{
  "model": "audio embedding model",
  "dataset": "strings of digits, spoken by a formant synthesiser in many voices",
  "n_mels": 64,
  "targets": ["voice"],
  "subsampling": 2,
  "kernel_size": 5,
  "beta1": 0.9,
  "adamw_lr_other_params": 0.0013,
  "batch_size": 128,
  "epochs": 46.5,
  "final_lr_fraction": 0.01
}
Rows from block 5 of a small audio embedding model, named by matrix and row number. Rows with one number within an expert belong to one neuron, the router's apart. Each number is 500 + 40 x the weight over its row's rms, rounded and kept within 0 to 999. All counts start at 0. Numbers have three digits each.
After each expert's rows are labels from the 100 clips, of 14976, where the router gives the expert most weight on average: "responds to" is what is common among them. Only what is clearly more common there than usual is listed. The data: strings of digits, spoken by a formant synthesiser in many voices. In brackets: how many of the 100, against the usual share in percent.
# router: router (model.blocks.5.mlp.router.weight, 8x160, trained with AdamW), inputs 0-159
# up: expert up (model.blocks.5.mlp.up, 8x160x160), inputs 0-159
# down: expert down (model.blocks.5.mlp.down, 8x160x160, transposed), outputs 0-159

# expert 0
router.0:462557481504466509509465520531449483518453507470456546556546598468494490513423516429497453480471544514500542519523502520434428513493492544443421458470524510542489372500505519523507532551537541449544524507524552479511568487505521459490508505524496515473491495512544529517502478511470536499424532474458515507454476496529502428441504489529456568489479599514481558443505445528473402566410488516478549488540511478536551468469485535447569554490484561514542513534555616527470468515480546
up.0:500500500500500500500500500500500500500500500500500368500500500464533500588461500500664500500500598500500500500500500531412500500500575500573500500500500500500500500439396500433500500500500500578500500521500468570459500534500500500410500500500500500537426417500447500500500500500500500500500434571500423500500582500500500500500500458619500500500500500437500500557449500500624603500500408500500500500500500464500500500500500500500424500576500500500500500500547500500500500379500500
down.0:500500435500500438447500500500500500500500500500500500500500500362500569500500500500500500500376500500450446500500389500500500429554540500500396442456500437500500500534500500576500500500500500500548500500500537561378500500500562500500567500500500500500500500500500571500500500500529427336514500430557500500425572500500500500500518500500500437546500500500471500500430500500500500500500500500500500387500541500433500500390575388500500500500500500500500500548500500500500500500500500
up.1:500500545500500500454613500560500464500500449500415577457500589470500500444500424500500500500500553500500561500599613500500500500500440616500500500546500500606500531500500500565500500500500549500563500500500500459500500500464500500405528528520564500420500500419457500550500500500500605500500500500500443468500500500500420500405534427500500500500500500500500500500500565500429429421500405500500500500500500500500500500453500547545500500500561500500434457500488500500445500422500500
down.1:500500500500500448500500598500344500500500557500569500500549500500500500408500500561500500500500500500386563500500500500401623535500500500500500500500500500500576500424548500500500500500414500500500500500500500500484548500500500500500500408563500500433500442500398500500500500500500376500569500500500500500453456500552500500500442429500500500561500406500500500578500500428529500566500500500472590500398500500500500500500500500500500500500500426500500500500543500500419500500500546
up.2:500500542568500500500500500500593550500500500500500500500500500500532460500500432500500539500500500500559500500420500500500459500458500560500500500500500500500550533453500500500500500555500500500568449500590639500500500500500500500357500600500500500436517434500500500556567550474434500500575500500551434500412500500560500453500500560500500437465500457500555437500405500500500456500500483542404500613500500500430500500602500500500500588544458500500500500500500500500500568500440538
down.2:500500418500472500469439500500500500553500605500500449500500471500500500430446500500479500500500395500581500500604500500500500500500500500500500500500500500438500500500500500500553610587541500500500500500500500473500500500574469500520500500500500500442500500591500474449500500500614500500546571500500500500500500563500500500537559463525460500500500622500500500500500543500500625522500500500576657500500460435404500500500433500500500500545500621500500541500500500500500576500500500
up.3:500577500500500543567500500500500580438500469471500500500412533500500500500500500429500406500500500500500500500500541500500500572449570398500632540500500500500420500500500582500500500500500500571547500500500500557450579620500500500500500500579500500459500500500500594500500500500550500557417500529388578537500500583586500500500599468500500500500500500500500500556532572500500500500500500476500500451560500500500500500530524500500435520548500500500517570523468500500500463538567566
down.3:500500564500500555500588551500603500500500500500568500549500500500500517531500553585500500500539500547500392500500500450500500500500500615500500500500500455500500376444448500500460500500500500550500500500500500500500373569575500500500500617519500500500500500591500566500573500500500500500500500500347578500575500500500500500500500500500500500500500462500500500429500500500425500439500500500477538520535569500500500445500500500500500500500500500500500500500561416500442500623534500
responds to: mains hum (84 vs 12.9); number of digits: 1 (56 vs 19.9)

# expert 4
router.4:530514543481472497528533550515512440491531496464548489506558518422512525447492549461466483624483491510527482460399567436544462429537492461520501437491489502546490520447449478537615482499548451442508517462523505489541541528544468448513521551523474482496474503464519494579521491550475483488437521501460516575532479498524524462547468539446492487536547512489566493407516514560533528517503527489584524462502530539529520479508440520458454586496519511468446545549576471521537467489592456
up.0:500500500500500500500599500500500561500500500455419445500580500500446500500500500500500579500552465500500431500500500444426500500500500541500500500500500500500500500569461500407500500500500500421500500500571394500500500436500425500467500500459600500537500500405500547500500500500439539500500386522530500421500543500500500405529500583432500500500500551500500437451500500500500403564500562500395500500418446500500500500500500423500500500500500500500447459543500595500500500581500500
down.0:602584500473500500500441500500500500540500500500500500306500500446500423572500401433442500567477590500500500348500500500500500500500500500500500500500500531500500438500500537557500500500500500500500500500500500500500500500500500597500500582500500500500500433500500500500500438433500500574461500500500390500500537500594500500500500500500500500500593500500581500500548500500500500567500500410437500500500500500548500500500500500500500500500500500544500500500552500562500500500379500
up.1:500456500541500500500343500565404447500500500500500500500540500500583554500500382500500500500500574500436500437500500500500564456500538500500435500500500441500547500500561500500500500500537417443500456463500500500457500544500500500500500500561500585500500500516587500500526436532500500500500533450500500463500500443500434546500500540576500500500500564456500457500500500500500466500552500500584547432437500500500500527500500500500443500500602352579500500500500500500500500584500417
down.1:453500500500500400500500447500500500548433557500500500500500500500460500500421500500500500500500500500500500500473500500500500500594584500616500436500500549500500500500500550500500500500500500500500464600500544500608500458478560500500546500409422500500500431572500403546460405500583446478549500443500500500550569500456438582500429500500500518534500500500500500500510500500552500500500500500390626471569500500500481500534575500542500500561500500500420500500500500500577500465500500
up.2:500500424500500500500500539442500500500500550500500458500500500500500546500500555500500379414500575500500500625500500500500500500500500590500500500500500500500565500500547500500500500500500500500560623500500500589500568500500500500500500500500397500449500500500500500500500500500467500500421500419406500500552500445500500500500500500500500500500500500428538500500423500500500500500606392586446394545374500500457500500500464500500500454500500452500500439470397500448500438500500528
down.2:500500500500540500500569500500553500500500500563500569556557443500500500500500556500500500500500500439584500609500500500550500371500500500500500500500555500500500500500544356500500500500500500500500500584500418500500556547500500500500500500500500583500500500500500523500500500431500500397500415420500500462500500539500500500500500613539500404500599500500500500500500581500500454421419500500440500500500587582500552424500500459419500500500500500602500500500500500500500500500500500
up.3:500448500500500500464500361500500500455500500500500500500455500500445609500500500500500500426500500467500500470555582500500430500500500500500500500500567500500500500531500573500500500500500500500500651435500500500429500500500554573561500621620500500500500595500546564500500500538500500500434500500443418437441500500500431500559500500500500500500500453500500500500500500500500500500582500500500500500500427500500500500500500500500500411429500500500500500543500500500500628377500500
down.3:500500500500500500500500500500500500500500500500500500500500500571455500500385478453500500500500500500581500500500563500500500500500540447500577440500500500533576500577500500500457566500500500500532500500562413500390500500549500551500500500500447500500500500500656500421548500476560500500500589500500446500500500604500538420500399500500586500500500577500446579568500500577500500500446557500500500572500500500500500500500500500500465500537500500431624500500500500500500385500500500
responds to: number of digits: 1 (90 vs 19.9); pink noise (50 vs 11.9); rumble (36 vs 12.6)

# expert 5
router.5:487541528519477477537512444462508536521491515514551490515468486546530478479484541534561568436500426432436524454534491453452466483451496442516531506536557436500503498523497507559524414489471521508467400483530442544549485497554530531521572581506497517563529525484537444534559497464544445474525480439455517469536443486503462547508493461471506507451458472473464475586503537486466470485531445574537466506514475535523574570494492454490406446618527500508526581469446524483546509526467492
up.0:500364500500500500500450500500603500460556500500500500500500408500500500405500455500588500500500500500500500429500468500500443500500500500571441500500500500500500500500551500406533597500500500368439500500429500500500500588457500500500469563500500500426444461441500500558409408500500500500500500500500462500500500500500549463500500379500500500500500500500500500500500500500552500500500500444500444584500500500559553500500500432500500442500500500565424465500424500500411500500500444
down.0:393500500500500500500500500559544617500500372500500500381500500609566500500572500500448500500500500500500500500417500500427500500500500500500500500500500500500500544452500500500500500500500547500554500500500500500500500500500500500500500500444500370500500500500401500500500500542418500500500500500500450500500500429556421547459500500461602500429500500500500500500500500500500500595500581500500550562589500540500427500500500500536500500428405500500430532500388449500500500500500500
up.1:500500500500621467500500500500500500500500466573500561500387500500500500500500432500500500403500407500359573500500500500500500441500462449500500500598388500500500500500500550500500500500500500500500500500500500500500390500425500500500500500500533500500500595500500500500404543567500500500500565500500580500500500570446383423500500500593500465500500565500500500500500500500500500500500500500500500500500500500500500500500500552383480500500500521500602500500572500569500500500451539
down.1:500500556412500500500500500500453415449557500500500500451500500421642500500500500500500500500500433546500500560457597500500427500462500603500412500500570500459395500500500500500500500457500434500559500500500500500500500500500589500500424500547500500500500441500446545584500500500589585500500467500500407500539500474500500500572500547590422500500579536500500500500500500500500500500500500500500500547544602500500500539500500500500500500500500500555500500537500500500604500500587528
up.2:500500455561561500500500500545500500531541347476500500500500500555500500442551500500500500500500500500500500500434445500500594554500500500600591500500525500500500421573461500543561500513500393421500500500500575500524544500500500500517500500500408500500500500500500500444500557500500500500500500500441500500500500462500500500500565500500500500531555424586500500425642500500500569500624500460500500500500500437500500547579500500500500500500409500443500500399500463500547500500500500
down.2:435500553500500550432500500500500586545500500443519500544457500430500390500500524500500500500500500500579500500431500399396552452500500545500500500500523500500564496500500500530426500392461500500500500500526500470500528500533500500387544500500568500500500516523470500500500456441500455500587500500572420500459411500426500465586500500500500500500565500448558546500500500500569405500538569500500500500547473500500445500572500500500500500500429500500500570500500414500575500500500558
up.3:463441500500500500500546500500500500500500500451597538469500553500500436500500533500500500500500500500399430500613479500445500469500500539500474500500500500500500500500500591460500567442582552500537419500500500500378500620500431500415500565434500418449429500451500500500500500500500500532500500449500500514500500442500428500500500399500500500500500441536406500563500500500443500545437500500500500500500451581475500500574565500500500500500500500500500500500500500518584608500446500
down.3:500500500500500450500500500500500435500576500500500500500628500500500500371500500500500535500500500500500444500425558500500645500500500619500500500500500392500500550500500500500500500500530591500573500450598500500500500500447500500453500439500500500500500500500500500500480500500500384417579573500451500500414524500500500500500500541500500500500447500500500545622500500500500568500500500565564500525426500500452500500543445432500543500500500500500407472540500500532441500500500500
responds to: voice: deep voice (94 vs 25.1); "zero" (72 vs 26.4); number of digits: 5 (68 vs 19.7); last digit: zero (26 vs 10.1)

# expert 2
router.2:515506489471516530481512515574480460481509497524549469491405464494487547572513554536520517522481547496546548431508538470570509562514489458516462584432488526489556509505507466468532476504472476470483551459464558445437484521534445549575486492474496522564493600495469565543460558564535496572566476547538555478483509479534485544496548528541465524475435505527506521526567475451513455450488528528498488490540570509461398429477539478480544473513504471469543517443470462594501428445457511
up.0:500428500500529500500559500500465500500500500500392500500500535500593500500500556421452500500500461500419500500385405556500500450500500474500500500500500500568500500598373536611500570433500500500500427500500500500579399500479585500423500500500458500500500475500500461500500500500500500500500500500500546560500579413500500500500500500500500500557500452459550500500500365561500549500500518500500556500500500500500500500500500500500546500500476500500544500432500459500500576420450500
down.0:500500500500500547500562500500429532534531500500500416563500500437578592500444500500500500500500500430500500544500500530500428500500500500500500500500500500500534500500531500500685500500500500500500500500500614500500500431424566500500406500541500585500500500500407500604500500500500500500500500500500500406500457426500500500500500500500500500570559500549444500500500562500500500500601500500577500358579404500500500589500500500500500539500500500500500500500500500500500500500500500
up.1:557445500612500500500500500500500500500500500500500500429500500500500434385500500500500500500500500500573500500500428500622500500569583500500480500436500500500500632500445436479500352500558500611500500500500590500500500500500500500500500500500500583500500500500500500500500460500457500557500500436500500575500500500500500500500458500500463500500500516500571500500500500500604500596474411500500500500500500425500500559538500500500500500608500478500500500606500500538500451444534500
down.1:539500500549595500500500500500500500500500500500544500460500558500500500500500500500500500500500584500500500500500500500562415500562535500570442631468500436500500371500500500500500500500500500466500500500500500500500500500389500500500500454574543548500500500500500500500500395500500500500469423500500437500500500500393500500405500500500500500500500500500500500500500500500500665428522411437500500500500500500414500500416457500420500500500500500500500452500500500617500452500500387
up.2:500500500472500500500500500500412571500540451500450450500500500500500500590456500421448500500500500475500500500500399500438530578500551500500500463500578500500528440548500500500500500500500529553562500500500443443447500500500500500500500481412589500500597500500500500607500500500500500500520500500572500500500500500500500500500500500500445500500663500500500606500500500500500500500500609500500563418500500500420500413500500500554500357500500500440500500578550500441500500500500500
down.2:500500500500500562500500500500587500500500500500414500500500500436500500500500500500500500500500500500567386500500451500500447500500500369500457500500500500500500500500500500430500500500500500500500500500500500500500606550436500500500500500500500500472646500500604500500500500500556500500500500619500447500500435500500500437500610500500440451631500500500500500500500414584500500411500500500500500500500397500407500500500500500500500437500557500550500581500500500500500454500500613
up.3:500500410500550403500464500581500500500500500500570500500500500500411500500500500500500500500500500458449500500500500500500500554500500500500500551590500571500500500500500532500500500500500500553500411500384500500427460500500500560500465500500630500500500500541500500500500500500500500575450600500608390571439500500500500500638500500500500500500558500500500500408500500500500500500500500500500415573604500500500500500500444563500472500500500398500500500500500500500543500403500452
down.3:500500535456566500500500543429500500500422500500446500550564500500500500548500390406500500564500536469540427500500500500500500346500500500441500500500471500500467500500500500500565500500500500500500500570540436500500500435500464500500500587402481500500500565500568500500500500500500500500500500500500500500500500500545582500500500500412423500500500500500500500619500500430534500500500500441500380500500544500500500500500500500500500383500389500500500588500500500500500500454624500
responds to: reverberation (64 vs 35.2); voice: deep voice (56 vs 25.1); number of digits: 5 (46 vs 19.7)

# expert 7
router.7:469503541464514562518471485502452534469504461514494449608495497534461534503533479469547404448552467525568533479492521473479474486455523538469501502462498508492453558468462527536556563504544423473465507523537481469490568490455544478417459532514585475528456549511491515540449461577564490502482537441482523563538481413491477470488418517459561513473525479519505531473486498569510472550506499410443459461469486502492458457511604504577457487536506518563510532475576557506493482538497569
up.0:500500500534500500618500500500500500500476500618500500438500500500418500500500539500500500523500500500500500500500500546434423471500500500500500500432429500555500500434500500500428500500500567500446500576500405500500500500500500500500578500500500500500500464500394500435398528500500468500500445553500500500500500500439500394450468500500578461551500448411476400500370500543500552464500500500500427500430500500500500500500500500500500565500500565587500427500431500500534500446500545
down.0:500500500500500500500500500500500500500500457428500500500500500500500500500390500500500500500500500500500500623500500500426500384500500437500500500500500451500392454500500500428500500500500500500453500500500500500500500500500366500500500500500456500500423500622449500500555500451500414366500405421561500500526500500338500500500500500500514500422500382500500500500500500500500500500500440500500500500466500403588500500500500500500500500500500500500500500500500500500500426451427500
up.1:500500577500500571536555500414500500500500419500397434563414542500500500482439570500500500500500500500476500500425500500467522367500537500500500578500500500500500500428460500500500500500500500500547500500500361500500500442449500500500558500500500500478500455500549500500555500500500434532500500500453380500500500500500500500500527424500500542500500500540500500500500350500500646500542514500500500500500526500500500451500500556500500579579542500500500500571471500500500552500500433
down.1:425500500500500556413500500500585471500625500500572445500500500500614500500500500500500500530426539500500500555538500462380541500562500569421500566500551500500613500500589477500500543500577500500500500500500500500454500500500569500500500560500500425500500500552500500500500437500500500500532591500500500500440500500500500481500500562500401500455565500500500500595500500500470500500500549500500421500582500428500559500500500500500500500500414500585500500500500500500500500500500597
up.2:500461500500500500500500500458500500500526500549500500500500500500500500500360448454500500500500500500456500553544500580500500551553500500500570500500500500500500500541500573500569500500432500500500500576500500462500472500500543500361448500610518500500500380500500500500500500500500572500500500421500500463500500500500500500391500500437500500500585500500560500456500559426500456500500500500365385500535500500500470500500500500500500461485431424500434555500500532534599500595500500
down.2:500500500500474500500500500500500500585500523410500500500500500610500500500500402441500525500500500500500500446553500500429371600500462500500500430564500500500500500475500500500500500500500500586500500500500500500500500475500500500473500526572500575500467430500500500535500500500500537500500500500588500500500500500500500500500500500500500500500500500500500500440403553456407594500500571613565500500544643500500500500500500469434500500500629462555500500500427500468500394569500500
up.3:500500576446500500638500500500632575423566500500500500500500500500500607373500636500500530560500500556500500500500409563500500500500500500500500572500500500500500500500500500500500500500500500500500500500500500500500500500556500500500500500338500603500500500573448400415500500500500490500500500500500500500500500500500500500500546500582500500500500500500500500500500500500446465500500500500500500664500500500500500500500441500435500500500500500500500500557500432500500500500500450
down.3:500500500500500500397500526473402500500546436500500559500541500500500500500500500419500500500500458500500500545646561500500500500500500500500500500500500500500571431449500586588500500500500500500500500579500500447435595458500500500500500500594463500500442413500500500500555500500500574500548450500471500500500500500500590500500529500416500500500500500500500500500401500500500500500500459535500500500581500515500472500552612500500500435500457500533500500564500575601500500608396500
responds to: mains hum (99 vs 12.9); number of digits: 1 (84 vs 19.9)

# expert 1
router.1:489436485469525486471471473494499541454535536540432541471557496467506442444498375542486540463526543465484426548559508498498552502504452516485511504546520545491537485560483558520446525538458539525524495527481467486469417460410540489531493422532492475468566510466527546430502433495472509487512475549558464528513582522388488561537516549485476427486552478454470498458434515442498518486500479554487575522518449404481478488485517529570531537447456468545482451534510465474464495493500472
up.0:375500500500610500500368500500500560500500500547543468500500500500527500542500500500500500500500439500500500500500500500500500500500500500451500500457417500500500500587588500473500500401500591500500554500500416500425500584500500500598500500500437500500500584500500500500500500500500500500443429500500500500500544500429500500500500500535500549500500500500558500451417377500621537500500432500500500500500478500500500500500500500500586500500500500461500367500500500609528500500500500
down.0:500500417593500500500500500500551442500577500500399500500436549500500473558500561500500428410596417445500500500500430618500554500500595500500407540500500500500500591500533500523429451500500500500500422500500500500441550565500588500500407500500473533500500500537500570500500500500500422500500564500562578500500535500448500500437465500500500446500500500404572500500500500500500500500500442500500523500562453500500500500500500500563500483500500457500500500500500500513583553500500500
up.1:500500401466417500565531500500500500451557500500598500523500423500500500500500500500500500556500471457500500500500500500398500500500424547459637500426500500500500500428577500500500566549500500500500500443500569456500446500500414500500541500584533500500574500500535500532500546384500500500500500500559500500594500414500500500500446500500461500500500500500565500500500571556500523500500542500614412500500526500500554500545584500500500500500500553500500500500500452500390500500500500
down.1:500500576500500500500500500500500452413500500384597500500500577500537407500500500423467500500500500500460500500500500458500421527445561500500500500500601500500427500408537500500602500500500500587500500500500500500500434500500500500500556500500500500500603500500500500398500571500500425500500500500500500569500500500564385500637500500500500500429549500500419500500476500500554500619500500429500500500500500500500500459500458447500500421530500500500545500500523500500500500500500542
up.2:500500500500500500500500500500500500500500500500500500500420500500500500500500431500500500471466612541455440452430500500500440633500400500500542500500574500500500500500500620500421500500500635500500500500461500500500500500500500466390447500500441500500500399449500500500500500500500500500500500500500500404500500414500500394500420500500500500500435500423500396500461563500427500460453500500500500500462500500544500464500559500500500441579500500500467500404500462500500500500573500
down.2:500500500500588500500542500577383500500500500500500500500500500500500500500434500500530500500500500500500500500500608466500500443500500500500500500500526500500500398500500422500469500500500500500500500500500500500500500500354435500456446575500500500500400500500500500559500369527436500424500500500592500500401409500500500500500500500500568500391500500558450500500500500500442500459500500500462500500428500500433500500491434500500500500500428500370500500500500500533500500500602416
up.3:500532416500500500500352500500605500500500556500568500500586435500500500500553500411500500500500500500570439500500596600500500500391461328500500500424500500500500500500500500500500500500500500500500500500399500500500500500500500500500500500500500500500500500500500500500500500500500500541500539500500500500500500500500500574500500500415500576382500500500500500500595500500500500500500593500500500500500500448500500350414500500500500500500500447599500500500500500500500500500500500
down.3:500533500500500500500500500500500500500500500500500446500500500500500500500500500542613500500500500500500500500500500500500500500500500500454500500500500500500462500560500500500574568500500500500500500500500500500500460500530500500500500500500542603572500500500500673500500546376500500500500500500500500563587603500700500500399500500500500500500500428500500500500500500500500404551500500500500500500500500500500500500500500500406421602412500569500500626500500500597500500500500500
responds to: voice: high voice (90 vs 25); number of digits: 5 (77 vs 19.7); reverberation (62 vs 35.2); "zero" (55 vs 26.4)

# expert 3
router.3:528501466544531464565527477519557479596516486480500528486481512501479550464511507458475490498556512568504499547513531527505510501557533557525536516483462449485437480468539454455511520511506509573528519567542458542576492444558477493461481500443516510487478373564524444477441518443475572522465475422489540470560462568549580402450500511474541549510545574503526501508483536532530593483527499458453513503508479552431481532482475513489532472427541524490421473493439521462535556496536484
up.0:541592569500500550527500556561596427500500500500587500500538468500500570500500500500500500570398444459500500584500500500567500500500549500500500500437500500553432500500500500500500500592500431386500562500500500588500560605500500500500500500431470568500500574418500451500461500500613500500500527500500500500500500500500500500500500500500500500500500500500500500533428500500500555500500500500545457500500500500500575487500546500500500577586500541338460500500500500500500500500500500
down.0:500500500500500500500500437465500500500500500500500500578500500500557500378564451521500500500552500500500500429500552500550370500500500500569408500500500450500500500500455586500500500500500542500500446500500545500500500500575500500468500408611500500500500500500500435560500500500500500500500500500434500420429500500500500606542500500500500500617646500500500500557500468500500500416500500500500569500500500500500500500428500398500593500500560500585500500500500449527500533500442500
up.1:581500555500500425459611500500500500500500500500521500469500500418586427576500500500500645500441500500500500500500500429500500662500500547500500500500500500500500500541500500441500500500500551500500500500500500591500557500500500500524500442500500500500500500500417442500500500403500500557500565500554500500500500500454500500500500397397452500500570481500500500500500500500500567500617500500500500595500500564500500419457500563500543500500444500500500500500523500555420500500500500
down.1:602500500500500399500500500500441500500500461500500500500433500500500500500500500500500500500500500580500500604500500500500500500437500500500500500500500615500446500500574500566500500500500577500559500500500573415500559500500500569500500500500500500500500500500500500500500500562615401500546615500500525500500306500426500500500560500500500500500550500426500500500555500500500500374500500500500500500500500582500500500538568500500500500500500500448500500500458500500500462500500614
up.2:500500500500500500583500574527628500500551500500500500500500500500500500500500500523500477500448500416500500500500383401500500500500524500500500500500500426500500500500500536445500509500500500464437500500500500568500500500500536500596500474432500500453500405460461500500466500500500500370500394438500500500500500500500576500500500500422500500500500659500500458604500500500500500500500500500500405500454500579426500470500500500500563538500565455500500423387500500500500505500500453
down.2:500500500500557500500500500500500467500500500500474500500500500500500500500500431429500500500500500522500500500500500500500404413477535574500500500500575559544500500500500500500410551405500595500500425449500500435500546500500561404500500413560500530552500500451500431500500500500500500500525500500500500568500500500442441500516459558500500500500500500500459606500500500474500500500500500500500500500555500500425422607474500564573500367500411500375576500500554407500458500500500500
up.3:500500500500552500500500500500544564500500500392500500500459500471422577544500500500500500500500500500500500500500447500458617500500451458542500608500500500500500500500500500500500500500500583500500500427500500500500500528500500657336500559500500500452500531500500628550551548500500500500500579500500639559500500500500500500500572500500446500463500500500460500547500500500500500554395500500431579500563500500500500500427500500500500500500437536500526500500500500539500500435500500
down.3:500500532500454642500500500500500426531562500500500500500574500565431467518500500435500500500557500453500462500500500500500455564500500542500500500500500500500393500500500440500396500500405500500500500500500500449500500500540500500567500500500540583500500500500500500500500551500449500500379574440500552558500500500500535500449500500612500500529500472500562500500477500500557418500446500500610500419500461500547474500455500500500486500500454590421500500500500410500585411500500500
responds to: voice: child-like voice (100 vs 24.8); number of digits: 5 (68 vs 19.7); reverberation (63 vs 35.2); "zero" (59 vs 26.4)

# expert 6
router.6:510516539491499479527512470484524528486447478481547496572469449459527468591526520432525443505483505511513510553424526452527500484458513492441469468467549488537491466441504530445540502523472523509442567440534575549502566556532511520419526566506540499492438414476538534476507487509500537486423556548508518506441505552553476516486518453527479525469460533521502553562471471522496471565507513491491418524512514549537515489444513555503477539409549606461548496543572551393472493531461461
up.0:500468593500500500500500553447417500500500500448500500402500500330566500500595500500500433557500500500500500500500500500389500500500500583500500500529500602500500500500500500500500500615500429436500500510500500500500500500534500500500500421500500500500500540383500500583500574500500500500574433464574500500500500500500500500500530500500537500398500500500500500500500500641500500500500500500500407500500500500500500500500500538500430500500500500402500500529500500500500500408500500
down.0:500500500453583500500500500500500500500551577500462500500500563500500500353500500581440500500500500500500500500500500500500537562500500500409500500571500427500500572500500431481500433500500500500500500500500500500500500500500578500500500500500500500500500500500500500582458500500436500452500500500598376555487500430383500535500500413500500500567558474500500556500575500500500500500500500500500500500500500500500450355500352432458500500500571562500580500500500500500500500466500500
up.1:500500500586500500500500550500563500500500500500429571500500500544500500500458400500500500500500397500500500500500439500500500500500500500528418500421500500500500500460500500450500500500453500500500500568556500500500500585500500500436500528500500500477500500555597566500500500516500500500500435500552500500594513500500534500500641616583555500592421500415500500500535500571624536500500500563551500500500500500500500575500500500500500500500500500500549500500534500500500358500438458
down.1:500500500500500500500500500500442442500500392627500500500500500500500500454582500500500500563552500500560500483500500500500500500546500500485500500411500500500532443500500448500500500500500500521470500500500500500500590500500410500500500465500500500500500500500500500500500500500500450454500500593500349500500500500500390500377500500500500436500500500500500538500500500500500589587425523500500500500500500500606610500500500569500500539606500443595500500500500500500500618500500408
up.2:575484557500549500500500543500500500557500500500565500500429500582500500500577574500500500500500396500500500500500500575500609435466500603500500500458500541500500451500500500500500500500500500447500559500500424500500500459500500500500440500519500500553500602573500437500489560500466557500500397500500500500500500500557500500500500500500409500500469500500540422500500500500439500500500500457450475500556500601500500500626500567500500500656500500500500500500427500500574500426500500
down.2:500553500439500368422535500500500500500500500500500500500445459500500598500500500553500500416556500500500500393500500500500500500542500500500460565500500437500598500500500531500500461610500500571500500500500590500561435500500500500500579500500500394500500465500434441500500500500500500500500500593500403500500500400533553500500643500500500500500500500440500500500385500500475500616500500448500500500533557500500500500500500500430500500500500453500500500500500500500500425500500500
up.3:451500500500445564500500535500500500500500500395408500500500500500500500479500500500500432500500500500500500500588500558446611500438500443500500500525500500500500587500564500500500500593500500500549500500500399500430500500522500500500500500500415500500464500474500439500500500500439500580500567531500454599500427500500500500500591583500500500500500500500500500500416602500500500500500500569500500500382567500368500540500500500500500500367444500449500500500500500500500500435500500
down.3:500500500500500500500500540500580500574500500500435500500500500429447500500500448551500469500562500500500500500500500500500500562445554500500601500435500500500500434500431385500500500560423500416542500554500500500500500500500500550500500568500500412400500500500500412500500500500500390519500500447500533500398555454393500500500500500500619557500480500500500500500561433500500500560500500533500500572404500423500500457575500500500413500500500500500547500432534500453500500500500500
responds to: "six" (60 vs 25.8); thin (high-pass) (58 vs 12.2); number of digits: 5 (40 vs 19.7); first digit: six (27 vs 9.5)